config.toml
model = "masked image model"
dataset = "drawn human figures in many poses"
train_examples = 195000
image_size = 48
crop_scale_min = 1
horizontal_flip = true
translate = 0.06
color_jitter = 0.1
method = "simmim"
mask_ratio = 0.5
loss = "l1"
arch = "vit"
norm = "layernorm"
norm_position = "pre"
activation = "swiglu"
mlp_ratio = 2.67
head_dim = 32
fused_qkv = true
bias = "all"
qk_norm = false
layer_scale_init = 1.0
parallel_block = true
inner_norm = false
patch_size = [8, 8]
conv_stem = false
layers = 10
width = 256
positions = "learned"
init = "lecun_normal"
residual_init = "scaled_by_depth"
optimizer = "muon"
muon_scale = "match_rms_adamw"
lr = 0.0018
momentum = 0.85
nesterov = false
orthogonalizer = "newton_schulz_5"
adamw_lr_other_params = 0.0023
grad_clip = 3.0
steps = 17100
batch_size = 256
epochs = 22.4
lr_schedule = "cosine"
final_lr_fraction = 0
warmup_steps = 1710
weight_decay = 0.04
adamw_weight_decay_other_params = 0
Rows from block 3, named by matrix and row number. Rows with one number belong to one neuron. Each number is 128 + 24 x the weight over its row's rms, rounded and kept within 0 to 255. All counts start at 0. Numbers have three digits each. After the name is the row's rms in percent of the matrix's.
# gate: MLP gate (model.blocks.3.mlp.gate.weight, 672x256), inputs 86-171
# fc1: MLP up (model.blocks.3.mlp.fc1.weight, 672x256), inputs 86-171
# fc2: MLP down (model.blocks.3.mlp.fc2.weight, 256x672, transposed), outputs 86-171
gate.467 098:148140146114145086144110134142152172113103127097155096152103129114145131142103164118112144088134128103121127125113133120195073097081124138139128101108117121157114090145133158089098123142106129136145149105118101100166150143148119180095109132129096139136147168
fc1.467 095:139140145143110089191134115093099164106090134115148095140104139109130108155131152099117137123126099139150088133103164125149183095147086138078161110150138148169137122157173149132131097121098140095097160101149118158103106127148114134117098138176093144189135101
fc2.467 093:126124116087116142133083122102079127117123123175147125138137139123131138062145125130124091080113119159099131135153143138106118122151134130120135176110125137109140158123125121131088130111116137100132138150167172145108120116093132106132138077116098158130123128
gate.468 052:096151066170113142123110141152146124119106100119071130090125130082135097128142150107138146151164119146126125150102107149145140074162148138122125104123112132160122097140163110085117094138143139117129132125093114114155131154182146103155087146123178160103100128
fc1.468 094:132122150142160156170171131127127176120111142099134078134130127125127116155098143103151107131112127126143151095110123103094137154148155083050129142091111121134119150122128119099110158099129142136158164115135171115115142148157107111147101107129134143145120160
fc2.468 071:144094154126123143151130140087148151145104139108125092133131130123129140100143145076146126133086122120151160101101145109073135116153151096137144170110094152183131166052146123149099110109129181096154157124163155116108130122178097126195138114091115172128147123
gate.469 107:125131129130132137124114154168142112068123106149125142149089102121153114145133134163131151121105168134128143113104148117137094105128147175134194095171160105108138105116146131185145143154093115127149093142132117136146102120135109147111134079114099115104114110
fc1.469 079:111119114134169152150131105116144128156099160132133174115131134103133116106107127070134124160117089132145141153140125127095128133173113096119083150064122159126110153139117094104152137135177146127131171113140153115100123138142140147066138165087175118145142120
fc2.469 095:109132168102163126124118140155117078094100119135134156138098126099136119121159134130085130136143120156099138142103148101129109118122148110128150125118116109125103128119131079120142139117129132122152123121121137128118133066135104152131125114109171140143121163
gate.470 086:143128131108125105143123108099094158126107135110166104140202162140110115145105150164128125112110135129152142122154126166098146149123172176136143154106107134104149126083061149082128085110128142127172128149126141111156121138102111155100131152105101156107083109
fc1.470 092:099150116097191146149101127119121148143118143157113144104131136088151203078140130098133099125155131142123160154110098138135130150150130101119145106142155111170127106099158125072109097149126103127111133139120133113163133150164144102120141117148097116094133145
fc2.470 097:152135136127117115098127136100154114156106151156117126144131113122163162177097126098152120115132098090111139116151127159136079134159134105128193096133118152101157119109153092160150120123098131139101084128143121078098158134086116158111135134121121150135135104
gate.471 092:101119061149107112153066146132090103132098150153119157136113121109141097131144107180152105135111109105149142087092122091169153150127114096109129124148122150113082140118116165156171114090124140137112119106147110110110134131138125119137136127102128113148087129
fc1.471 085:080133115135101136114164097166120128079143126137115178122142127055123112121125107143124109106138121114097122133116137125148098085127131152144105157139168138145150098105154131113118155110123091094105118116149145106140100124143119135143092119144131128100162119
fc2.471 079:146126123093137133148141123147093122121144178110102130116173091123166102078136128138103135111095122171071108119087179133110143129118139112129129156070156153173160122104148132133100142102131089098099128119174172120111146145075185109112131111131160133071182122
gate.472 101:163160111115108093096141149168135130149144153148106120152155118101127133116153114131096096105143131066103101091127104149122116118129115107132118144129155110084138100154192109134164098124142119092148148153120151091125111126094143179145142149147103127077094125
fc1.472 103:100166102145125118151120162112115207136135116105128150150137129146169138122151112128113089139102132093111123158132116145139145140113118147120128148119111090136093117116115155132146095097145119098112164119123147133073103122154106139134115139147138152123138147
fc2.472 091:076150179125117117129169140154160143154108132131143095116111112136156108160110143112162172130110114122141117119123145112156111131118116148103142075163089087145142155110122113110127156115101172130115128168151115121105161093109177101118114124186184076141127121
gate.473 098:094119156139130118130076112128145129111178153151134129118120082129150116136117118142137112135145124109211097129125141114122110091094145120125178087148132145119153106100134091091161130100127089151157133156125166093103117156084166090133102094112111098115109149
fc1.473 095:097125109148122097120135132127198117123158144163111096134129099127149133150081108153107141139182134114165108122153106112173109159110120135130157126144131181119162170142142111122135172076062153111148136139150178109123144112142156096127119116104117092134141130
fc2.473 094:080155082088140098115157122131105117125152125145117145108134152111138116122115131103140124116097142163113125137097092124136120126148125158115125155167109073150073140133138176136163145127118149112136109134135149156134144145142123138109149166133100087124147136
gate.474 084:096142079109106123126101097122115089112183092139117157112109118114128099138134146146084129137129113119130098116151180112175141132110131112137124103102153178111116135155125142165139129139164164134126121099126127150129092132120140111174110121110156130130126157
fc1.474 116:131104105141103145118160117114112086107136118159136129104155121128133082160112107141121121099162129090144084121147103160124123125100119122097104070117110137132098098157125112123092127127144099134110117137123089117130158105083137103116114143140105121152096145
fc2.474 112:095126093145125144122131111137112105134182103128128132129144116150117091110140140073119094106161174173163131120163095114125096147123088098133144097108145132098089130142151166147168158097108138122072114119098133192147161126094178114121064150094192141159119136
gate.475 094:124101133133144117139100154092092102160138166109135108117155114132133152083143136153132086134121087081125101161111135122117094102125105091143100166150136109131120162163132151122125124123148113190119152138115114116119164110121112169140136162142134115109135114
fc1.475 086:092135192106161120107123076139101143115106142150125153102151145135179191103120115122149108109136115137165141139093121188114090135115169092126131164119135162089117130123134106124138107098114136119097110145097110147110128112092137131104088102161103119108131132
fc2.475 086:157164122092169156109115176168107132116107092119178139138111120110144147123145146126154128123122070166111169115139137142073122136135191115115122125177140105162097130133154142110136168091138118118150102117155124097100126113131121140117147123126118140138089164
gate.476 087:137166113106079083145102122096133094146166128089172127131116091174102104121090155144123134150150120123131168111162140119136145102132121121112123113122144133119118055139095155150107138108115144122117154131119124108187129143157100102115141131189167145101120164
fc1.476 095:122128078121096107113102161116129118132145124133139163152114115090164175142161125122158114165089167169113145134111166139183210119072076138160100159171141135119085083108147180154146134161112166126132132105145145123116143116127134116111115157143126116120154156
fc2.476 087:113151131112138093107112127129137142161144139144148089110138140117123134119141105111116136157139130131084125121110114109085140137119157121153162127167150107115125125131153095147148131103124152131154181092102132144190122129139112125144108138165111113163191170
gate.478 107:140146127133134140163108118128149120120064108136104155160105121121120097096098086138146138106121160127071122166103159081146126127127127084130168110139125187129128158155133115133116138094113150137112141145100128155099150144106127134147095083095117106188107122
fc1.478 099:080149110097189080140105121116142153183132125100073126142105115112123166117147125147117129134081137114107116097140112134124168087151133154128090145132162101098187149147131163137120115134155102164098085108124115178120138088117170103121079177083135147145145172
fc2.478 100:159152162117157095142140087139149095146145124141112124172141138140114140102075119122093118159156101138121096105147089111143107120140152126126139109166184155133151098152136136131123076120106079146115132133131117115153138157106129180125110112109143146138157094
gate.479 090:171156128093166080120090115127127097120110126169125107195132116158153104164126120121141128145129105135108155123113125158154132164114135094138101084164160120169118161141132140114135120100147106122106127137096122117142139165152153134146122111161120105173144129
fc1.479 098:119146137130119137089161141115127179095112136136170132094112129126111133171167160117137124136143119169130109167124091125128107084112108099132170140120129117204128122119145104101137123143090160148083146122110108165104144075108149120122103126116151168110190105
fc2.479 092:149118170113135124154127126129140148163145133181057067169149141130140144156107086105139119156119158107107113141094116142127156138107120168123099098105130115137114135118124168098133170106108095101136127127147153144090131158170134089125105107137160119147150117
gate.480 099:140153108125157111133089072145098115158155142194121129123164128095135104109111108171149112146148159099072124148133134134107136112138121126175147121146129137110125106151110136141139146102150153162113159127127105086100112125121116114094113089155099138170116127
fc1.480 108:125126129110124119159147101124134105152123102169104114104130149081119114090120146116170114150167132116090129150117121131121152108097126083090138119180155117075122127085128121125142151135127188147095117147160128143138095125097098075109157078163164133103154182
fc2.480 087:126123137131127143155129117101085126105111097110153099159114134133144168141169090128117137112128138127167103106127117103120071113118071148164108166117159125104149205146103118148125141156147101094133132114135147136107126128149155139168109120116138159095103104
gate.481 085:103158132156121107130101129154138112131115161103144129135070110148111126106087099127134118118169123107126075137076084145102127124113106127163150132133108151120125151148106114111126132110147210127096114149164121146110189141155150180118115100148135170158161128
fc1.481 092:086134177127125150145178113113140131104144133111106082124128090107092076168170130124164108132127120119176155115122144130129115109092109145178169187118096104115136126156144155156137131155130138187126098133147125113147120146144163088136161176152136124112104141
fc2.481 081:121128153093091138126085100117157136134158109092118080111119069107082091111147159151125113112100188108191133131138080125133116112085132143131125120104067152135119125111125121103133122113106158124132091153118114147157167138076160077154121160152088140088129159
gate.482 073:125130152120111133143117108143137118143135132113116168151108103119171132139143117123140164129140117127126108110136165097130165113129129164114100084136171141099126111107148194134146124134085201171138138138145118150140101147109163140137115115113185126162120149
fc1.482 110:165089134150102104141148116108124142121150105150123146151136105141106153129122103150133110131126138113092087162140119135144188151063137117144107099145144135103079073101159097160161103116150125126145066126131118146108173162152168150117142174135149144161142153
fc2.482 106:100090148122128110166090106115151152146132147144131116188150121119101149124166103124111069123192155102103135123123135109141134093150126172180128163128167128123095153142154131115134125098143111163127107106121112156167104165135114162105139169118168098102172143
gate.483 079:128099173127093132122132104090125130100096110127155116126128147106119138122119125111145097098141158154097128117135153080091129147124131163119119118127118110135103157133115096113104131137102154163160116104144117141126120145141162140142093161108121092080104137
fc1.483 082:142099133133101132120122138168105138132110136137155090094157110111102109108148083106120144133157115157075129123129129138175127153086130096130089130134101070164144131112139116166124162175103134102125163112101154121168120143154158109137097114167098108135137138
fc2.483 075:140138191134141096112115116146125144132148109120093104145086132152093120119154113129155133149100156157127114132098101101102156100127137117100123176159116120183126071134113139102191123139159098146106129150139113118118135121162132121109126141133159092131117149
gate.484 101:113094133127169165122096139126096075128110116104127159126119126093100123093132128102126127144115120127099113105142108094148130155096117105124146090172133139105118103139103140132147152141125123075161118120100131142189135170162119143127112132133107088156138130
fc1.484 100:164156184127118126102125127155131128102123123140176138145132113079156122095118128109143131128130134087113103137130136081124126121131148153132169100085138098146150148166113142119151112123151163148187168129138160158106087127098145110148135128128151107103096111
fc2.484 104:159141143183162159163127195099080104104101135097175093113106123130104128096149175137153118148100134080137138137160144106075092137129153096154135131111136135096132166167124115124152153130138165114120124179156116127100111094100116098148164127134169107114121103
gate.485 103:128126153092065141143132135139164115137148135115111113101152118120154140170087120122150122094125130127154121116126163104117116087131116121090112131128148089109112108072144147136124107132105154175140148138090126139127111146091115122136136132138150106106077114
fc1.485 104:149118158178171151133138091131127120122109136104123093102138161157120141101105128147133123173117137136071120129136108113164125093108101130149125087105126109123174138124113156165064152128120131132086116089141126125130131121117114112154123112159097171126097154
fc2.485 103:138119081146129118170144092120135104104140133078152103118118110100125049112106165177140173146123105137124167115105081117158113107125109160122119118145116138168123097184147110125112117090148150166096097167100141086151117094137101137169118122142118141107100117
gate.486 095:141115114132137070091120129125134101150140089152183110145118123139147122098154111091156123148121137123138146122169107109141184108098106127166075117127132108128153130181139075140134107155108128132152150179129146073147142102133164113132138126142157117122121132
fc1.486 096:126116055120145126126077154125102110104169147111109132131117135135162143124136138139109153109106162095096150160165140167124096177144136094138141098149127126159157117137098130144158142124165120139107148146162128121103115177132123159155176138141191134112131182
fc2.486 098:115113120187108169097126144107112115100102121128205149110126140130161115147101096084124116104133101122126150165130182160126105144154139096119109153137159142078153130131096135154128112141121183112110136119158168089094139074088129114140119119125145112115118095
gate.487 110:135073112133164164116127138100119140140126125113114114155134101138153160091145116140104113167101180135112097095111123139141116126171155091141153119099164151114144132129184166140149140162124131132128151120150120117076126126127050153136108143108132139100105156
fc1.487 108:164125100153117132114130120089164131144130162118130130138144159098142150103096103115109122111140171108129160095125124142095122133070102106148125155111140124107125110122118107146145134164113140155134146191132180113117146103124148136103152118121114110107112131
fc2.487 113:169111107110105127099110080149172147128113121112147096138129160099118134139123104083130104179133149111142132117133145144118086074093146136126146159120112134157144104123186153091154128093121168129153123134136149129146148126142103132087128118108133145101130147
gate.488 092:107135138132185145129125116061102087137081166107105125116099148127119165120133099177150117103116128118113126135138161155163138116110161158093129163129149143110115147107138097119159111140120142180139137150127147156189121122128157093134155143131107098103123127
fc1.488 100:092143070160150160085117125098129131160141133085103093110145155112112112109141098140155110150139105088090124084136147122176121124140108117130097085159131113121158094090147111144149089140133138082129129150139121144113113161137122102137156155158113105167121135
fc2.488 092:122105114099139144088141136089121083151163147114111103079121157141113082140096151117130116116117146120145142119104119153165124095116116162157139130104121112107118132145161126145108084102144152122121121160114118150121175134150136097158110098152162101155116141
gate.489 114:133167145093116096152092154104114119125105123112153111073153135114119099146142113152118150160134098151112100128144134135094092123147107108144099155144128166153103120126114164134109108158116118132115110131117143108110100160136130153114147122128110131093131144
fc1.489 122:128148084137081150118155103135116116127131133153074146147122115099119126178141113132157126135138138094141126150143145101108114131131174148152165116155111112129159159149113094142156106143083141133107133140131118141082126119071186082110105138077104109204154115
fc2.489 118:136110130121163159104140122102126059107181104101102145168091154120159167114086091130152121141130116135146172117139130121149114129155135100108118168115170166170112135128139133153146139107112108113102147113124113135072149111093129101121136129126124130160110146
gate.490 104:131105133117140096079124100146076149093143123119123143109133128113159155112103112116162112157117129103094141153148158112115093107162114113115156120125133118105121146153187130175108084095123132119119122151121162138105116139115153097103146133153128078135127097
fc1.490 100:150106124151097144094151130154084131085153134142147099094113103131137135139162139148111123163162123113114079179139103115171118135082134110148079126104109098187112145074115142149120142125128115117126161165101107164108136162099115108167106191137063131119172130
fc2.490 089:133131134110128106103147161115137153120092153128128121130149130095135122153146158129127187127091081103124145124133134148088172126073112085120181106142144140085177111102163123122116179105137142157127139174110142168115105126120134160130092123125148109141093128
gate.491 106:150128073144143157197142126115154140168126137155156131124140092115117142113144130127090135069134139122111123164140141136122146112102138092134094099132082116171103134119152078135137134136099115126145106154125152127128126116145107139155166134148169131146138115
fc1.491 101:152143144137105088141103092125132154096199095106126113142138155129174145118125149137166100166119131085148137093123167128109122116132129181076128129140146116147168147195087119110120138147123124089154168109084150140120117118099146121142110102102092139123106103
fc2.491 109:059114126097114153135126073114154097144133140141108108158145117092124101156130127128128164123173136109127142153107113121143116142148114149104112114090108115163096146177116124092116092095165150107117073092136158127120137098125149129154129151145125155097158118
gate.492 099:105118113151134104126112164083063118140131101140097125120119143128138157108117124119095137124131098109119118127138117164109120108132143132116119143115162139173132160089176184123104128091155174176123133137120158113108097121157110143173117167095122121052101151
fc1.492 100:140138132116145146129155092177167133128156141115122146113106091160082166143145103128159107147095135102116166140123076122097183109122119110110160161150104083092121105157144143150120165153098104104141124086103117149143138155112116108136152112138122149168107119
fc2.492 103:130147170078117156140097138103108117117141116155119122148122166125114134096104140141140095160171158130105156158131100142101199134105132131144156125142115151123121149130142164124142148148106115138117180073122133099141090091139124139136126142125150160116098091
gate.493 094:136115123171090105126151130111154159133138160153102132121103134153115087143112096119104191115116106106145134127145107165127141113089151174107129117142119114119161110150158099157146136152156054128121149132134124127067160123110126083114166158138146112114153096
fc1.493 087:116161125128089125138136115137104165106187129123147137136122126099148123111111132125133079112146142109149116145110156128142139087133141106113092139120100144167148180160150187138131124103097160138050150084159138137110142127117126166120124122104137119109151139
fc2.493 086:128090172138144111099118145147128117156154154117066107142081110161131114113079111129141121084147161112165103110147140149150169069093155143127176114146099085143141135178108058156136106169140122105129150140138155133099154109122175102123066125124178144119157138
gate.494 098:123127122136110100097114132086171137115090143094143110127131134103087090132135122125147119108091159125154116164182128155133096143093156096154167151145181111145114123141136133087145103132148151153153152140174172159138104137131158170146126139152149107122128127
fc1.494 114:115104118118144139145121157116093129142137099181128133127121156120116168127125134142104178151121134090131152146148129097110145106158117129145122110066099124080170116135093142135117161148141107129117105106109088112119097112074117140132104143096125105111101123
fc2.494 116:148099123173123124179135078049142149114139122092100154154105121173129138073121130119108132107133110106176094119124125137138076133122137166158105124134103137085141120124148117122127153120174118104159115151110126146118118121104090157132063121109175124131118132
gate.495 114:136112105145082132173123128074112050131113152124117087123131165156064106166114127097118130150104114134138117122147084155106098135119121136127164111132112137109120160110147149128140119121134129161135152158084116136135147136095117099142117175140104115145175144
fc1.495 119:156186132134148108115117126176160197124137155125101119122148155130161145137146109153159156143140156125161107145128104086105126144174121170129118151147136154152158093161149120147122143141145075116148104107115084130113112143109124108143089118098146141148083110
fc2.495 112:102132176110107082146115093154135124151128137153094101124087128144119164163152132131129137166167157176128103120131118152147128111114130145084135091123131177163159132113129156142070137129143164150106128161105121135156133101139107113103101133170090122141137107
gate.496 096:110127179094183104120131122100103129132116176153140130107123119131122148135133106134161104118102128138137074122128109139099146127139165140147113153167133127124132115108126158122132081146089108135153150102086111088119119158144126160104140139073160161096143154
fc1.496 094:133125161122157125096117122157133127152170136111105150133112101108144071116095163137160145099161113110110135095120139101087176094128118117105146153123094139116117133117177155188106134155116136133113162145130164134109123146168150125115121135112145136137148154
fc2.496 097:099129093108143119161081137095147121139103101128127098114147120127134110128109137109134107120124134103168118093150124126154148098162126074192105169086121131167096144165129141114119089143105128134115144142150118150170125143122117173127154127122116144098150116
gate.498 104:115090101147173109122106164093110100110173157154104085161137108124147126111131157120136120114161135104151116138141168144129131117121141169139146122136140165141092127090086147158150129117157097129128175122124191151126135103121149141174120084163100136132109140
fc1.498 098:119124153104103177128154112095122145118135096102109095083095133135115108094158127143143150200124104184103153112120134177087125136140112083088117109148117109106128111159127167133136152128100124126111137114093159112159113141130124121128122176123115159123101112
fc2.498 097:099123134200117117125140151121154131105106104164138130133124140110188135139130127166060114132156127140122149091123142177136101113110190146117096149106102186133120111128087146131109087118132146161140105097095134131136100135147108089117147142031128141134099102
gate.499 108:137160103127151152161141137119111089150152141146164194112111099151145110103097116094118116112123111092162069137091077074140120153083111129151137145139150129110135163111131113155189105156148166156139126103119098129103144120146115186104145137134144160097136140
fc1.499 100:116145174137104096089154133123143119136111163179147159146111104105124136161125157131124096122137145132136108130086129148161175146102131124160140149112120141136125134119129109089081171143139152136148131119155110137087136101129181094105137160152130143133089161
fc2.499 097:152086136131111114106143110090107114163124163148149104148126158103111168121137141147125135115187172140090111105108143160147152138120122101132118125119162159127114181133156062111105135112114129112143163112133121131163142136164143078133160151108107093085129137
gate.500 146:113108108182179167151129153135115129130138116125133106111131128144130110141125139123136151151113090122143107123124107126120142133175091100149131131142120096140150143123159117176168084107119132157144144137112162067128132139117125138087130178167094173119118138
fc1.500 143:081100126175208156137140153143132117110111087115132103111144092146117120145115114158172166137133102152120105145137098145118103082159088093166123160114114107113153164116176116166116106138103132137127181127117164100142109143120130145094135157139129146134141147
fc2.500 132:101060147177115141158114136157129146142137159105134126139135103142098131144153116186135146120150115134123133151158133153122110131145103125133116114104158136170110093122137107124184054114113110157156130111134100127150123169132166154075130118115128166157149121
gate.501 082:135077152123140114129127134110133144105130156122135137103083182114099095130103130156140102138150099128128139125134112153131137151157107119176178142124147128144133153138124142136121147090154166132062109118127151103146121131130188133131122133154152163087158123
fc1.501 080:109121172160127134113105152125108102075126154125173119128121134109106083151101136132170141159164159143136108123200113094163103147093115100161121132125185131144115105101155156130165098110135121116107129108137138095116145144136125153113164131132116149134165150
fc2.501 079:097132116154096152102094107141143126105103134103152171109145112120076140116095120157176143128140150130127137129118126117134150115099141122108110110132097133125136103167147115146090117120143133112126122144154110122139174096144153160160106158170124158153204123
gate.502 095:155152152143126125110133138151114171124099140125151093149104124149096086116128123142096149163128125120142099125126192142113144101116126124116108101146174130114145168107121127115129151134144204157123121093062191147098139149102108090153134096145103123119129077
fc1.502 095:114092126131120138137134100102175100118112141159108142089110109124163190110125137115095170097128109091124103148122085113133148124167144104128143124131172053125125091146171128107133174142080094134110144092138107113155138140146171133131114154133094114100128225
fc2.502 103:202136151151096164174135122135115123122094146132130140111127101075155099098108106124116133155111082099142147144143130126104131107090129119078153098134120105107209126134183121145157129140156170164122170129148141110140151091105125164128078137158141142158104073
gate.504 107:140161118131129147124112137133130170131138106107126067156141152133135157120159116102116118153141142088109142107146106144123118127112087108159108136184131090177157133160164101097103111123110151095168128134121112140107167122157106117122141153145161117165159097
fc1.504 101:123146110101129167124111128117111152093131128146095081122157126147187109169177156094142161141170151144100122111132093124138097114098091130121112136109167126147094119141125145118115132147123130123129138105109101115163143138124140113116117121135105190147141149
fc2.504 127:096084174127170133144166127165105101122143090173143173114131112111158100137095090142116108142096158147136092156108149108146134106136117146151128143106127142110169118109125103137140128117141092174083110094141081096107115148147155156129124138104160157122112084
gate.505 090:093112108105107145153146110136177118162151153102132120112111109138126152108152161161083142115149139137098131099117125154132079120121146126150143129157068146110115118154119171138117109112123138141103158138128106113154152107119105124126114144147137110133152173
fc1.505 080:122148102132096117083124135157125112089119135170124138148083112100168127134156093150105157099129134150123124133155148138127128105117170127110123123176100154122171137135124142139151086117118160144136175139122121128153157114116125148102147130186174114117092173
fc2.505 084:114125153106126141130118133107112128150136123095125163143132128218096086123102095153140117128133125056096142096185141146122151116150112105139142138160113106157133101119128071129168154125103139130117152125160114115124141150120139136127102171092113105150094114
gate.506 090:153122134151157118125113105154093147101164113163115109104102142090124118093127133102112081149097122111099119120145143087122108147152102122097133144125131116165150096121117143116128131128139159129151126162118112157046083113124102115157165165108143132128161089
fc1.506 095:159190144104120116124119132117122149117162132176111132103116124168166085128137137104145119151104134154150118124125105122108109123173163140139134097114127142165108135137122070090136124148161140125114126166101057141118084093100118104191162173158192166110133102
fc2.506 096:112126078101106093117133080109119116113166123134115117169131139155129147101187130109130135145162096162089116178105115167167113143138150097159104119147131154161119120147106114105129117101076158129146126072148128129161107154107145137144135118137079113137144125
gate.507 095:148092137130154126137100175140108143138147106132142089097133117156125137148119107134138168116141163098184135106143113155149136095080093114121137145078123157095080132120118154135127141194112106113127173187085142102157121145136113101157086112082123090142113121
fc1.507 092:112184130091112110139107115123107138156150108131113154096168091085119108125161119100122125149097107123131125130082162168094090121153127153114128132174080103152144127111148142112175106121113134154149148123097166120145151126112109127166139150170171129124115112
fc2.507 105:129132121126124097153115158120177141097112146128137079106096145173102164157091089147107177087119163122125095108116110152109124171075129142125120166107133158127136155147098126144130142141103114162068146122069107195138084122158127128162103106127129128109113132
gate.508 095:122101115154118112095152144115115116104094105111082165144133136128121173077131145106065138158112100146146140146137128099123139111123162106083157118144138096140165125082107135105089102108103115140161125115183135123164124137156132101151106144118158136155191142
fc1.508 090:099127105127129085132119111126129142126140138144146127133131113108119177117096103142086120126131146112163111114070136089178140143101131130096129148141117098130158145112138080138090126100122131148143136116144147132144095162137165073106093138191156138149118084
fc2.508 085:153144061126160153110108143114115147125142137142203119115143114084121117140096127167130130132123112116138125133127135110133138125128145144138132131115174139159109106127135129137133125114180104137142165139103157094143096151120157162149149131145109167095068111
gate.509 106:130129111151122147130137155100149103119129137161160153099112129102111128180153142113122154121107118107112065162111113108159128162130108085135131145134146117175103105087128121142075163124070073110142161138089124166091120103137097172117127130098104111104131152
fc1.509 098:163141170137126135145084130202118127148170154072080142136174157164101136104111115126145112144110132137128146125162126144114128104107139184118115130117118107138137123165120160118174119114158161106100092147144128135160133145113141088088135110129139149110119132
fc2.509 116:096086132128123124118167140088161079166128124137099131131168122111166144139139130155137086127170131145150120151110099155139159147104115086114139119136132149125084097100109152115112096089158087136153141096130122132123153101126113160140152120130124142139139163
gate.510 091:108138147139167084175146083122153163136142137111105139134143122110086088132136122120144169142084144122085141134128109140109136131132148145113129126152145186135111123181171132161141104089153168147093084144102129145122144140101112141124151093152160102153156139
fc1.510 084:141129128128104146145099193103137103160141143126103109119115157106121129110101119158083086118156098141175159129102131165121151127109107100141148211141081135152114161117123116131122129167094111123153136089136145140152168130151121115078085156164084125123097154
fc2.510 086:149111145158134112095140104141099148153090138119113155172101097124127118136143139143146129120097114080121155084116124126158118155146117139150086086107143171074163130164127137103132176124118134152127155119134149130112138099123144163117157116144123131153113102
gate.511 103:127156079076135148125131094096136106140098116117085134196091154143158140140126112156151118130140143139142136177140111129126146119140091086147122181120105180131129129145139157166144099091121095159148118164103104091120161134078107122120145126143145117151150149
fc1.511 096:089072149117147105148148098125113195115107109116137089153159151118107124141148140118114116131124136144136118133116145127157134188132148128123082127151119146156181139159097152123121139152098137129129096149124185139122115149148137129145090134127080134078132116
fc2.511 105:129124116125108114112140143178174155143108115159118139092083161139148109148128084115127207107162129076137133126132178098113136148105148129086099150117113153138118140150170179173133119130104142111164141154110099139142123082143144154115124136085140112118134152
gate.513 097:119107128145095099120139173115138135160147151157109158109087088168071109117163097132142137133149113083129067094182097124182111118116152156093148137123117105117120097117163129155128108135135114136152106127089139114169142115125135134097122121129186147125091096
fc1.513 097:144153070182139121102100137150181113111108120138139100145144114111170129105123155113114110116085103126147152173105123123097188109103147103120117118143118162068134143122182127158143161136154119132118144119131125114140139130130174105180151162114130121118114123
fc2.513 112:177147156155133110119163163174122108139118118149147104134162094132137136125145138133129131113154102087167125111131148159126137146117166108085122139147114146101173159119094120134149103100147166152119145125140132085158131147066130126152143171124114132100116113
gate.514 085:164118133107086168107136149100123109141196173109113104147094128114140080104102119116124085129140122153148166102143179135136150162119084129080131125125087084147155112112107133150099134115125119112144121087118119143158144177167121143149137120102105131132098135
fc1.514 096:143114127117145107085151138136140150109072155104137159078148131141186156119133144150165102150134129080114090167112112136137128111108125163109108109127148115135086119065158114138115133124169136144115149064096158134144170121129143124086188119098156127141139143
fc2.514 093:100091138136155133151103088159091122149149147150110109146117146141134102125139130122132093158107130099138136131115133122123160116150127124160122130119143164138152135180137143153106143129135172097119163142126144142051152118096123070144113138178157152096115121
gate.515 091:144104102155113128144162148158161172143148138119120107121112121137124066103122106155089149102132161130129173104106104080186121151179142071094112150127101092133144143133123115146122108092123177118102137135138108125103135096136109079134166150130140120140129102
fc1.515 093:152159147131138112149185131121193089117130110135124117078108089147152066128134140091117144097117130148119143109142142130096153134128154101126155115138137148137143109153098109126140117172123121142142147127086106145150123124120108115131119149145150117126121138
fc2.515 084:098082115102125132114150134129122149143174135133103127127117126155144110119155133098133133128153100130110130105110117143175112142125176128143126139143058162140145136158178158151101122123151140116132133133171123151141125140187122127145162110123135082100173163
gate.516 100:142141150153157121133131129137124119133115083096128168136136121152129073132137161098154176135103112100155147154105129124084120102114142145121147121077144120164164157114116106129138126128137164088111186147194187136096121099141149091164123126130137117117096113
fc1.516 099:087128136134131159154137165107148142138116123107094121120139137138161120107158151137200165147089101138081170121140153148132124124118081136112132126118154111189148108139174143132113151152122113095142130125156178124108129123130094102138124135152153117097168142
fc2.516 094:128110158089119139156143119117137094163119129127115106111128123106138143176160113184100085109108133103138139091109091115089111128172155133082133162129137151159101153109139131140129144113117122198172084126110105125144090191147100155097163169096112105115169123
gate.517 087:149134120109148157140094078144145132118113116148135121147117136157130122131127104200100184139082125140150129094107148138106122091119145135137139132160089179140141140149100136132147103108134162134126106082106112149106138148083075122096102133122171120122151147
fc1.517 091:128165106113157126095154111129108126105123100112193140139127126142151138102102132127116165105128127104119164062109159137126118104177145100138065179127135155137118109121118111197103100118100118144108119128115107142119139141137048182137106099117169124080141115
fc2.517 088:136106168137101105146110106092093134154144104151132155082093130128142116087138123129135084125158161151118137164123179127137121137072106152146092120148114109113126145150110125173098137103129138090147177164122107109158188124164089127136113103181167125136158114
gate.518 101:135134153167177162142145121126143102103075115123157147139103130133140140086093085127106157104085135094125117177129121107145156084114148146164168120120154159132138070094127136113166105131122117053148083121136163130125168156134143148104126106124117110115128120
fc1.518 108:106145120102140167115136135172139139135125126137088106126125164148118108126107126109087126112113156117095171113131111119186140080115162120145127146152137152142144090069163139127149128130153172115149162126163093110139164123121120114140148136179128103110125153
fc2.518 107:146086155148129091121153122118132128104130153138081154115104173089092071108126108158079164135087130129124148136144161168146098127109145158151124126150101120113146112141125169124124138122116138125135138133107128091140122135160143120079129147091138147129153114
gate.519 101:165102108165098117151107120158108126089144166109127157124100157077067130103099103149126142127119117117110077112183131119151095134128143172119165133133102102109146109076133081148146139126136090160133133121138108145145131181128141158132130139103089162115117146
fc1.519 101:138159098150127157137163084111174110130137178120083142119140136132149175162162138138099148121137117136118151117114154120115094088080112160139128144095111138133133160131120120105131125098104119132128115124124173144150158139130171119112172149171125107126131098
fc2.519 094:123148117117160115132135122095126114150101082102132115116103119126147127100139121129089108124129129154112125135132097112127137062126108130133126125095176120106135162153102122146093083114129096131146127136127125133125106116141119117137166158149137085148098135